From a checkpoint of a small image classifier: trained on procedural textures in two colours, tilted and lit.
Rows from block 4 of a small image classifier, named by matrix and row number. Rows with one number belong to one neuron. Each number is 500 + 25 x the weight over its row's rms, rounded and kept within 0 to 999. All counts start at 0. Numbers have three digits each.
After each neuron's rows are labels from the 100 images, of 14976, where the neuron reaches its highest value: "colour at peak" is the nearest of a few named colours to the mean colour under the peak. Only what is clearly more common there than usual is listed. The data: procedural textures in two colours, tilted and lit. In brackets: how many of the 100, against the usual share in percent.
# fc1: MLP up (model.blocks.4.mlp.fc1.weight, 512x256), inputs 86-171
# fc2: MLP down (model.blocks.4.mlp.fc2.weight, 256x512, transposed), outputs 86-171

fc1.21:523519487521465503532449500485514499509540521499506534427476538476499492501512535497483525506500502521478526464520446500516540499477483529472497519538527461499481485497480505461488501511507511481497504500516495478522500499467499487516516519503552479517500523
fc2.21:478496504507518492466520500551490483513523498491494477542457473543514509492511506527501460485487489461516511557513535486503501513523528481508484508496490487500515507502548470495508520491439483526473467530513483486523507543498513527503520479484470509460495531
colour at peak: red (30 vs 5)

fc1.97:519523568516528513509479496463523515526439523431477510493515513511512483520499548461491513507509531479524515459495533520531537529508517524486551455484522474523457469523494489497454508494494499485504490498488510520466478558509434506507491540511495497492507503
fc2.97:482491447499510509518499505509467507495496535496534519473478512513541445497496469514506572515456512504483491483538447477474498477493488527463526515512535498510563551475535529484541490488468520515489512518530509530472534461493490519518544461563517483501481504
colour at peak: pink (72 vs 9.8)

fc1.311:483523526484497469500488523488475499492472475506457528489497498529519514460516518525495515494486540479553565468483525500466506495479499448498525485469513507530509513498446474524497499507500490453523489489534503468507487517498557513493509487475537490511512476
fc2.311:509509510489530541486509489501533520467506506519519464522498511511506508495495502499493524508433528529498514519519453472492536460528462490447469498521479466535492481508526459498501474501540494507576518489458528475501535509513511492476474457538471474482513456
colour at peak: purple (33 vs 7.4)

fc1.4:497523549477480479486531440515528506513504467471495457480457510523482537500500534446497458514472507491501503492528521516496504505518467534494485493521500501498502490518463490532514496500554502501457520467484507499502485489464504502501471515515486509489517456
fc2.4:515508448540553516476499496463448527502450488501497521490510474452505497501476522542513512504512503541487512508496493531469537521492510465502514494479496482497478506510521530484433486501463483498512481505509492498506498510518473498460536511478537466515539483
colour at peak: blue (39 vs 6.4); purple (39 vs 7.4)

fc1.424:480508490488542517505440482498506499508503483531529460536496556492571486484516504472522505520520470501504503474509502544534497449494503481501486515497492501530501532436477499494553454477481479493487520494500514499514522515505552535465505500528500517487521515
fc2.424:515516548498513497507527475495482490491497492547452495507495496535480472500487531523519475512490502488482510491481521510532528525508470470467488492498440476479462500465506477488506502512511475483467480504501512522511451479495512479514493495500497498490476501
colour at peak: green (89 vs 9.6)

fc1.13:520500528547472513493502485462550443492521465505479480457519469519546471482508473497472519520535481499511463537467517458540502498500478485534509482485447481462470515500528525538504449514502518497526492504478530514521519447471530521542497507518508527506536463
fc2.13:507470497471510517481451524488496480505549518480500497470506522516460498511470460515519505474517516513510561469486477487521531491504492527482457513507460495494501521490514464502486532473524470481498475492532538499511448519482512540509489446492467501483457463
colour at peak: red (96 vs 5)

fc1.62:493507512547489478526503511529504517521456479494500469482452494528491492520530483556510474473500503553485509493521487502508512573499471500485506509494489514455526491450467536487497515481514519547498525463494483522526512514496549499494483499453479464456532495
fc2.62:463484575491520455502473504524554464512503505512535485506537478494502497499520471458498479532481521430458484511509444511493507518515534525515508479491498484485522496456478516501554489503459495480476466495493527479505480487465503487469505506534547517475495509
colour at peak: blue (50 vs 6.4); purple (35 vs 7.4)

fc1.260:536504528493500490507516539498498516474547503511473546571490519473543501498483458512499480501504509542488498516524509469525477520483508486471495507458501525496496441470489497522461469486502509487508554525478509437453520484519520536543441533538517479459501528
fc2.260:497498504512478456489535524481515499493523500495523489501508488508514544472481468422490524508495550534481466507492513476485473455516550489557521500500522497465517491495504461470527467486510499480512449559503482566513481504455496462503504480494495539463533494
colour at peak: orange (67 vs 7.1); red (26 vs 5)

fc1.465:475542517510536472486518491467509510504521508508517461530497530491501484499552512532483491449502570476483522461475499531479488518554493488500451462532509517499503523487495488515476514524515476500501471493520542517526508517519524504521466456506489477481496487
fc2.465:494506508498533507484509454495560519498496525498485507489530498465520511536517536479527492504498469478488527490448483493500542523504485512525465503483493548518510523508472494509486475507436487497516482441546524486517469445505522521495498495549529561496516442
colour at peak: black (54 vs 3.7)

fc1.286:517485501510490523451504497538476516519505508516484556519530519473463473521492482537478494530504496507499518494536488528496498507471468539542490532525454518481454476488489464494532526510507496471523535487557443550515524501495489504480519503512523484487468501
fc2.286:502464517519479471484508527474504530512554518492472479462473478523497440474466490505464494537457520496517521469506521487492501508482548510485508507512522470475502493506541495517509518506519501479522521508521503476478518514501490522493519504514495459507488469
colour at peak: grey (88 vs 22.5)

fc1.246:511499479473558502487477502525533490510491531543512501482494494468453521515450544505500519478531511504524503516499581527501543471496529472462461531499528526461475472510457505494525497512515498483515516524500483529505540479513457485510463495481524557473493496
fc2.246:475481518430471518509513466457501519539509456538480542508532535493502485494514491516497477542493475462478533480537444505561476516511454481466495486518456510485533508488533509532503493500548488531524469511494501494493486489507539486475558479517470466497516536
colour at peak: green (64 vs 9.6)

fc1.26:508484504434487511493506511475502498516519463464524475491434447482499476500523562550541521539477478511516549485506549498490487507486485486504482478516509514465528461524522581521504528486511517536483477513495488493490510521487469512521538496473506474467481529
fc2.26:477488484551512542512508499495465479448462498518466486478471462455544504500494469529528496514464521497517494502517459492507518493509488531539494497489474485522545489489471526485484522510510478524499517544465521492497515525451517557491527468515548521479526488
colour at peak: pink (32 vs 9.8); purple (29 vs 7.4)

fc1.140:528504530461478472494508536490492501521472457447460519499502474544541495507483503532514530497467543507473477500493491537484455483492492511500464488498537494475516432545496490480464517491507499492496506526485525481533471559477485512498501504488492518488489494
fc2.140:518486461527486529476523508537483471471469458474463502451515488466487522491501530487497499525517488500524504499487487475520517556497495490505481506517484432454491478425534497524505520553522507510510451534494522519487556534491523478532501457529522492483504508
colour at peak: green (55 vs 9.6)

fc1.403:501559488482510466507486488535486487522500492500530530497464497508515477505526485508479506501490500541525487488504477516507482525437489521471509514490526544496508483474428533475498543555534542471500481485468501528501487498514507504472520517480471462526500486
fc2.403:479534480541505474477496538467474467481488513477562472461491508492536508494546488497494500477522450472523506537515548488471467492468503512542509485514521443502489468532534529484493523504516509546548487488516515477508479494456497527553505478471492499485521508
colour at peak: cyan (57 vs 2.1)

fc1.341:523494476472530460484519524484503510493461522544537528528494453533451494474485528488527550530454555501492487472480487480486489496537481490497494511491515513501484523503502513526486529472551453512547486521467511492494478501524516507515532505492499496519478489
fc2.341:522513516520536541501519476482515499525461499487543465512492469511479527542547510455445496482509478447503502497457524520531495513468483499500489494460460517512483501490507472518495478491463491496538505509475499504470472523522512484515574495466476495495469536
colour at peak: purple (76 vs 7.4)

fc1.266:520506500546502437491473536531499478538543495478504500550529515465515505531518490512514493501484508474496463505485498507496479519495449499480497510541491481474525501491506450508506474497494489538529501516482506457539518500497492484460492503510471467496477520
fc2.266:518478470573520467472516499454499530465508540473514501521514493504474500496490499495523490522486522498511485540515516541479491483496488523515505517519527486493516467505478459489512530478519513481493528464508483504485489530472526495475498472417514533523547553
colour at peak: green (49 vs 9.6)

fc1.508:498491503544506507505482513496472539505509505547481497479501493464463540512493471478491498469447503493509514498481453504502522496515478454518474486508504523519460527512492469516507500488482513496513492505493567542499482509526497527501460537462458462525479484
fc2.508:514455522489485484523504497486555526517454518469472489552481487531497465470461498503504532526466492500537498461497535500511488515496526503501500443541507476495492496513489495483507500522493525501500505487487526519530481534483511492466533457503492519493478495
colour at peak: grey (55 vs 22.5)

fc1.336:494479509534503505466464550478509526473470490516477474509483448493469537490484477514510531468502503496520470479500493473518494493478478485534509499559477517471512521532493463510502487482528501517500469491486467510501517491508477496477471489532519470518486507
fc2.336:530492513486499492484530471469533535482488497463519526482481494517495492498482464536513495504527521443521464523508461527492495476495524501491484480528482475551509494569532501439493482488491482520516579497488523485495510533484509531490442484517555487487485480
colour at peak: blue (92 vs 6.4)

fc1.267:547503471505560514532532480449537501500457444509493461486494492451475521489484507490493501524488532466511490521464461517521540498456467506540498489522483527529515513485444524520469503520467487488459478472470448530520508455483500557479544466454504522480542501
fc2.267:485505544520473520517456480481465511508478502487485553478475495483474481516521513535480528472513464517512509473533532472485494552473528463499503492518470488522486503479431509527510479504509485507518481495574487454511459489517498486532502510507490539465494528
colour at peak: brown (44 vs 20.2)

fc1.455:551488489486469502493508525457524499485551475552496448491464488436507475498451473524481494512517486506418517553505517488497517533533555490546503496511433507526509520516464488438485469506476477469484505533499494513532562514495504505495511462490505518503523480
fc2.455:452497527495527537503509462497479483499487508479491532510488495463515510465476473512504502490474539528516507455438520539501486521506496539491504464498517468499494520520486481511481454504476504505500496512492525516490470472511488510543519508490508524431498518
colour at peak: orange (74 vs 7.1)

fc1.134:503496454514505502496469519551502507536479495470496497529478520468504468492546497487475511558501495499543554485534452502498488564469552504524486474474527484523545500520520480505522522509466510499504499502473482492535478521481473538527555477520475533471527486
fc2.134:477486479522503488492516510475505521482494521505515514502512478505470508517473490482460503496458494551478522513550524514493500470516498492546493488495493496501467521451508498499518504499504453491523547533469521500536524511483524490529470502558501549495552498
colour at peak: orange (31 vs 7.1); yellow (27 vs 4.1)

fc1.252:481530488515535504500520478566459492478527518486505516579489475530485514489529490503519503460510511479497477477520476475508536477512529486487444530479515515489461539502528526504497529523524470496497453501497522524500523500480509479511494442516521427485509496
fc2.252:455511511497567502541482485494498456517509515484526502492529543494543510538513518525491456527511458480491481532522517502518492497516508475528504483492496512499487545488490501472466503496490502527488534463507483462523503487475474492497535508470543458500508524
colour at peak: purple (51 vs 7.4)

fc1.35:472461467499473488502428523492457440518503500497494502499501500515503473534492497521491544511514442467435498509523484532500520492469520503494503484510479490510504461495534531500478543507533526463473532508503518515503490552462505520500492533525464514462523512
fc2.35:509511512512507516506549520503474466536454522467502495510430455508506486487491544555518500481496533496498492529487492473499493511456491496479466480478481489486507548526474489473479501475497504538450518516459529515480488479528479464501508492484521532487519490
colour at peak: purple (37 vs 7.4)

fc1.245:527507529444442524502491498518507496462475503522469448488492474489480476423490526500545490479492489480552558471499532459492494517466524513509522506478508521518512487495471480518530466530536500478497526504523476524485507502502535488524491507504512494502501500
fc2.245:492458474527505521473532507531475562531472494499541530477527476537504480490513514482496520501474484474541506509498495526517500451548491535491545486508458526509491523464508497504512538466535494491504484490474478488486538540493453513500525527537508500493534508
colour at peak: orange (44 vs 7.1)

fc1.230:536506476463550531463507546489496470520528540463516524467512504509539505524495516525521503503480507433532477547484502500484449511502470462503540483494483451508487505478506513507501436476508554526508528512458439500524527471540486489508479466510526464497468507
fc2.230:473479527475450462477529526497501477512518490489533552506493492489432502530541521498524521481542500508482454470475514505469506497465507512532474547495536477556509539517509501549480520533495485531502511494478503488479540515537505508471432519469479511523491505
colour at peak: white (51 vs 2.1); pink (38 vs 9.8)

fc1.45:498521472505478527490466509476514486510508479469505531513482483470532535495479483506509533488473484531483477485515512521553517472553446515504533500508470495493536488534484456500541462464569477510540535538494534469548508527494465513530463554503543491506522471
fc2.45:517464506524479517499504495491512495505509512506506523453527494516457483481517491503508514487524498476521515470534463479521462446481543503517497523535515484539487529494516515435506556484470531460478504537474505528511520484512483479553495538456481483476502492
colour at peak: blue (65 vs 6.4)

fc1.439:472473570472536567498516504478519513458479530514491508528477464493480556490552478481506521497509491504530530479505458515510560567486490490468487497488520494549482546451448463510468494506486486533486504554486503504501479486520481471477479501487462507484494485
fc2.439:512489495510464518485470482544534510539474525488482498477543504512477449500504502493467489483503470566457546559502539506538511520480460505524514447499519518467514497505498565464495488490490505484502489451484483532525521504476511491433558527545506511507497521
colour at peak: grey (54 vs 22.5)

fc1.462:542506477518478481503534491486470512493489470518535547500564556492498498481471544512520489490511533475519489464513533497466541468460520494518496488501515546451487551471500494483504531538502508521484501498525465498486507487478508543537474504520499516477502476
fc2.462:550517474501547485494456457475453492510547476459481496476516475532486487475483491499530499538548468456469530475516477470470475514505515483474471511512498518543468474466471496526489525504460489516529532509523544483499511481539470514490530493495497538516500493
colour at peak: yellow (83 vs 4.1)

fc1.300:549513490465562514527463509493529507474496438500496512520503541505506511485524509504512546476490478494495473457501494533473511460501465491538491498458491563493422521491495527546528522499519499502496519530523491491515483479484554503515482503479504488475556464
fc2.300:496493551508509505511477516463524516513517488500558550505531484464440491516484540446525505538472507508560481474465487507503526510497491500452511461502514502489503489551502513526493468497527480484492479487508507492477501461502490545492475466459495501497501480
colour at peak: yellow (86 vs 4.1)

fc1.414:523504494499545526513444510538491569496502468522494516549522529484489485509521537520522496514493489459494499488499516485461495523513487496479512539502491489579471547477510506519519497463478471457513464508515525496526494526486513480523520523516506524502514486
fc2.414:464509535458505503498537505519492537515463508498460498517518509493495526509486458500475496502454497506493504520519496498488520485512485476454498496481505494478518446527532518534497518477490506474483534506527511480525481498502495524504500497484484491478505507
colour at peak: orange (51 vs 7.1)

fc1.8:493510535469562478532521498475512528505490519497484528514489548508498497514498488524509503507507526496488494473493501465501504488528478508440487511513514493495472496538540517534501482445470504453479520478498528506496513518505506509509489472478448511508493478
fc2.8:529465506466451473523503480501465523496500548539496500518508488497479499494509542512537481544480518476496508505510495448476526540502493538449516515490470522519510467504482494531533487523481514500537456535475496497519519529459468532524503489529529495490473516
colour at peak: brown (49 vs 20.2); orange (44 vs 7.1)

fc1.69:499508466487502511503555523503489446462498495451511482492504497483480547516508467467521503507475492523513481539536520482493499479496484482506481460527484510572482515545495503514511492510525545510451486483456516525448449491495462498531484494477494457458496525
fc2.69:532499523440458526532452494485479479459505510498450499498529446467506467485532524492498477489501474515509528485503448478470510512570447503478491496457547487481459512481519502537512509517471480469528480537530505476532558525490539475472512519516522505538495475
colour at peak: grey (48 vs 22.5); blue (28 vs 6.4)

fc1.51:532478471458468486479568502457479495488494487450483473499516498509520509492474511506542507535531536495501537522545500543543514466522490508504496476478479528487482541496480457501484516493554467463520432533503546540466492512512484463500503486477558505514464489
fc2.51:541532468501444487501483513455510522516519495505483504502520500447485488485516458502485492509499498511508510501533494505484483503498449535491502529504518474502513552474473513484467511490513489531515496491483501484510492507504517563486496512511486430530517501
colour at peak: pink (29 vs 9.8)

fc1.181:493498458498463497508466534477500531466445527517539510477512523441460559512501531505465498490489511506530502519486496546457523530504482506472479483523448498512477523524482501494479450493483525515502475491493510506511528520502482470523518508501506479493511481
fc2.181:510490508488527511501485511492490539503504491509530496504530476444474498488545478508489499503480526510503520485547492491501486508508548504523503507531526489555506464554544502511522500501503486473527489497483515502447414474489535475524460517460529503473476492
colour at peak: green (26 vs 9.6)

fc1.14:545502537523501489472486481461497517513457532477518511502472481518469497521470449515521507478510519486500472479506478475480508522521497488505493507483482518474537539545501438503519492513550482476502505509494495498530518529493517446430507508533526505493495484
fc2.14:530507521517545489480478485516521539495470519467498516509506469481520493500471455571513500466551526488494509515488462468484493518490503529531458540518491524520536552534504473519483494544501454534542553476471504444509491540505509566486456481501523477510481460
colour at peak: blue (81 vs 6.4)

fc1.435:515480531488496498534524496470474499549453534483529481487519489440554489491454508503573499475526477494540459521504507514503489523524480494506535482511478509459502508473505489487518462504514513445519493470482508450470481501519557488481519475522452455517477453
fc2.435:540458479461461506510473502490463456465503510481477511481520482471447507522511546528485511484466447495513525466497508458507494501466507496448514477529473513531512529500479501466473534498516489505511504510498505527518520537532505519574465511514491489458507522
colour at peak: pink (40 vs 9.8)

fc1.34:533479528503506446449503500523504499520499529485505517466475499515473520514493506490534519473489516487525481493469495505522542521506514461509522530512462519517497530520520480524499519487509479523507500509503518467525499472519515503446496457503521498477500526
fc2.34:478468500520522516463449530510543490520500453468479508522472500518502486511499479554510476493533523475496477521474506469489461542479462531518472535524540493512532513528489475527488497478492518493517529466501487452486498524488525497512491522481534488505512449
colour at peak: blue (65 vs 6.4)

fc1.330:521465449493527544515523485504494510527557503524523530513510499492479486478499479515488536483520515475483515519479514499514521474514438466459524497488436519488538539513509496511510487487521518526525531500499485503515509492495503496499528467516521490494502500
fc2.330:480520519524523479505484481504485478507509519461526491532493502474468509499464524481480532527532491530487507548493480501482484470486525519504513502503515476471470475482496525487494505475487494477469528514485495539486472486491514497508514530461484486511524523
colour at peak: purple (85 vs 7.4)

fc1.124:545526536429453492462498473520505473478466504466493488512486551495502488515514506522489502479507481502486470516496477526510517498456540520474541508501476477535506482513505500507490500474548512464559532523512488502476496496489540509534506518504509480481510499
fc2.124:476433473529535506475539486544487513509572517514503546482511481515509496470487500497520452503506470515492526524513511484496532501544492502537514545493490539507473488542494491499540470495488495539469487478472482548528501513507453476494501469493498474480493461
colour at peak: grey (62 vs 22.5)

fc1.459:477519564517529541472500518512531497496465530519552469476499466523544492464496509523553475519509485487501506527503542511515485509514491541485436512555500462507500517497468488495476447491522492515512463506474494505489546472497455473465526521502465453477495485
fc2.459:508488459513540455502498468480489504479461497512494495471480475515427499459515499473493501487523503538488528470488453533519498509496537486520530503543533496514528486496492526481535507512490486499524446531519523473504463537500515495542498511511482519494475507
colour at peak: green (68 vs 9.6)

fc1.486:469501515483517519507554474487490499532500473513482505471473538490519496501521505484464468467535514530487495490517500486490531464464502500511514446457476497505570524483518540485471511491479468539512478471482521494498542508518496488517503518490529460505530491
fc2.486:509513491552557537479558494516511512506515506477516527548548475473497463483484517512516502514471468520494481496483526540499482490511459483485477490533506502567481459483494493502498510498518525499501505488509506482494480525496461477509528483477507491496544493
colour at peak: grey (54 vs 22.5)

fc1.162:455503525541487492510488519511490442517503529500522550494522502489535516474504489493501501510487490476511485536512524485481521529487493525479481493514466472488511488602535498492468517507492491501503547483486484499513538482512454520507483502523539507468502516
fc2.162:462496455449492488503511512503527462527509496500480524529507508505546466537522539580474498488520510544454494527453525506526541501471509467550481498459472515530506541449493477526512513516503502503484497509461497532515493521499555530510509536465509489488526519
colour at peak: white (55 vs 2.1); pink (34 vs 9.8)

fc1.506:536493500513560506545494450436510536522462501518505512527507532454489457473501487510508509530491435465442500510497501508501509515509462529492479466496471491500485477522455528495484465495516494463489494465540516470531462488489557574506487486505477476489508495
fc2.506:519473501524493555452490504484476536482491489482509483494502497561505511522496509489474527534495534482522504487489519496502484509539534513474471482476549501505488506506485471511476460532535458501463474507484517498504521449500480506521501525538481528459485461
colour at peak: yellow (70 vs 4.1)

fc1.312:443500513502585494539465500532503478515468460453526450463521458523515527487529524532532536489517498524494476483498473491478449529503520492445548571515547458490479450492505501513503465517511472474479464541511530485500466464500488542472507507532496484501514464
fc2.312:475475476479463480469482459487519503498432518495520527509480512492512455532483502497505510513451481447516510497485512535541492486487486509566497437491501518476494545480488478492472511505541494473535518514503535507490491505541539521490462426530500504480487498
colour at peak: pink (62 vs 9.8)

fc1.405:452527495481490471496501475493515550515544477479488568507547475471519491514494462499501468516466528496510529480490485501509528549496486518518491457516466517492477469487468530499546521526512505513471474493492532529507534497509510486518522512454459486564522502
fc2.405:484468524526479486492473496478504475568478507468544492471492530554495487473515501493515497569478479479495493534473533428513487496489480468481545538475534484491512537495534465478514487487524514521554490443528524519481511485470558484477488475477525519544510514
colour at peak: cyan (64 vs 2.1)

fc1.355:501499553554578495482509475477464562475471516513500480541501504517496545493528548466511451431481505453520513520476521497488515558495498494457477477507494486496491490470524520475468512545491478485507513527486499531525476481511520500507474487496489488519499485
fc2.355:497500510515484494538432532504491492521521517477497469537488516519477493475480480459525494516546494479498472460541493512486491460489515539506490513528480462508476553465454517474478504519539508537455481505491508486488553494514481501482524539497516576478475457
colour at peak: grey (72 vs 22.5)

fc1.394:503513500488522541534480523471513526493487515513505494502448518493508501475508497537492513485509497497472474530512502502533448500491508500537473485458537486455527492475461479518455495509548474479483483506505461506509458476506472511484496506458515547496481513
fc2.394:511536528482501532500506430451477522480458471495492528511535505458496474494510538503478541512499480470448480481489515457495541527510494513501465488513525494477491469497522498524500454510464509483494421512504531479485552498446504505458530524547484475494519496
colour at peak: green (99 vs 9.6)

fc1.93:491502490483526489520482490543485502492508501490495499500498534490474532513451485515495509536482506503530467549442474478496458522478496488508527487512464462556492531518504496491523458501456491504512506519464507520498468469518533485468498487520486524498476518
fc2.93:488486512535490491480550498516518500534560499502490470492453542517485499460527491491494532523478476489480513530527560516491535534499486479486481462515519528500497513532471469488545497476522490495511538513505444508522493449527544464459537498479471487475491518
colour at peak: orange (34 vs 7.1)

fc1.131:472469484502527465539492502489482478519480494468479536464497499509434490514500527491493504507480518490495492533459496473522511526515495493490506521511544472535471486542506515473542544534501530468514508507509478472485546508532465555508525498502504522527517507
fc2.131:512522456508526468466477526522545559515489518495476522507530445513558476526535451508527497499521486472508524483477473510507513506507545530484502452490502494491517471499518509505514500519505442487517518506489502475571480507496477508532517480502499464460482479
colour at peak: red (25 vs 5)

fc1.248:455498522552550470505503430506492513522486527493535523510517497526509525484490473510520513486518492497515480518488490491525507518497470483505490456475428458493495518544512448461514474465518506493517496475503549508519534504491524516498444510446494510491496500
fc2.248:495491497476505502509487503495427522437540556493528472534522491546498547503471469484529548490538487482481480489505480509485475488466521488511506505515524510537502517521508520484500535536559492487484476510513485479517487513484503499524495508475478470501538451
colour at peak: cyan (48 vs 2.1)

fc1.233:488507484498458514472490486534541513500488501513480517470491499496505462546505470474465523460452505490495510491499496536524502497495514516502447542486512536555495530468498529486515498451445483499550478507507511494488502511512513480515481508557527489527484464
fc2.233:479537512499505550482505503524575532538514471523500480493513465478472501538513503485487522470440509527548508534467502540474506479536533525535491510511521496492524533496487515495468509500517528495553485496493482488483515461510529488522514522476520493517485508
colour at peak: black (49 vs 3.7); brown (46 vs 20.2)

fc1.190:492517524436539520512466537435490527500535483495500506509524552521483489465466540483540493555488500463504567498473461472434545467552490519507492520489481494490489509533488519473515491503497488502467503516506538469511485496493473541485452486504551529488553510
fc2.190:505462492521525499504473495541482502563435521472526483499528467507487509510517454503486526505562512506490476514483499521491521526462485449442472494482568490452530487465516477490466495501538526504516494530516463465492547487483491530506481514507488529469494481
colour at peak: yellow (90 vs 4.1)

fc1.74:506522527525509511538483495530505525480457464540501516500488498467484483505478453495518484494499484472481482515491535463467524441461508516544501514499542485446473499462510483503500514522507491494485488514505475501477515467477494530479513509522506528491505520
fc2.74:464543519417567514474498495513500483496488472474537531546510522507537510509481492485523495500563504508509473488503504474500472502475524521468459482438508505513525472508533503536490541513510507485500495488509500500520472454478473502489505506498473522517491463
colour at peak: grey (45 vs 22.5)

fc1.493:468483516410500505501505503500485496471471514500493489486536550532493497479466499526523488530509507504494501480499500552489449500530544524501514527479501461520487456522476545484515478457511486512497511531504476485475508493527484478514531505521494484492509476
fc2.493:481482458536521497466485453501495493528496471469490493487522476530481459473506522528533460529484496503468546533468544474485516496474509485510520482508526520565514533500495512451474491533488517497493499579520501500496485425491506491557485492534494475506509465
colour at peak: green (51 vs 9.6); grey (47 vs 22.5)

fc1.54:515509491482472514492520521499484515529473499480524504463488483507488447501508488515442551514490491530435513502490537490426490517465518504523531496475512498520503457552527475472515499493511552505543460505501496471478495543510518502478537517497491485538516448
fc2.54:484511460512504475511467498494492496455471495488447514452504488517503501502483538559530479501504509477475527553469483478533536518466505513482490530462501486438526514540463519558533491535493488534426527499509489509500511484537517533522523491532503537462491490
colour at peak: pink (44 vs 9.8)

fc1.180:488490516507479505496461532483504508497486513502522475509485490541444485532484448492484524487498505489530514489505481482469463497511469465519495487512482504521541498568507480501491468483516506488536510515493522505507516520490478492479491496523543488500496495
fc2.180:524510543496533509467489473482520491469497488478494523539483466518498512487472451556535463509521496468523484499477500475463516502509541500497515507516462482503475564551495474463496507527481481524509550465504530470484480546508489501475432446505537477486479491
colour at peak: blue (47 vs 6.4)

fc1.221:509482500512491500503494494496490456540476495446477454471529469549514498520536555519488521492520457502508529478493497512481483517504491523507499543487469471468493480489512465485502516518515528478537535482523496487482484514501500514476496532514477503504484482
fc2.221:490475463467431484495470558512476518464506518541499504493500480528464514497462460539517496503437508494510495500500490506494512486498523522486508509515518510474488529475499497531495500503506517487468526518498438462504531521504537571537524463493508462484498499
colour at peak: pink (34 vs 9.8); purple (32 vs 7.4)

fc1.211:485498512527546487543475519560481513486471499476535469478491485499459538469499497506509518491488494498468532518511509509520484515492514486484533478545463459506521484517515490481478432496489503519501464474481482539533507513497520468481497517521506458532507541
fc2.211:488498501472483535538512481501499524514482527528514569486537498514512494512517489462514548481498531519512481495476512473464490527494520541488512525496509516508510520497484540477485510532489455488498465503488488497461506458498506474489532536462528507524527468
colour at peak: cyan (47 vs 2.1)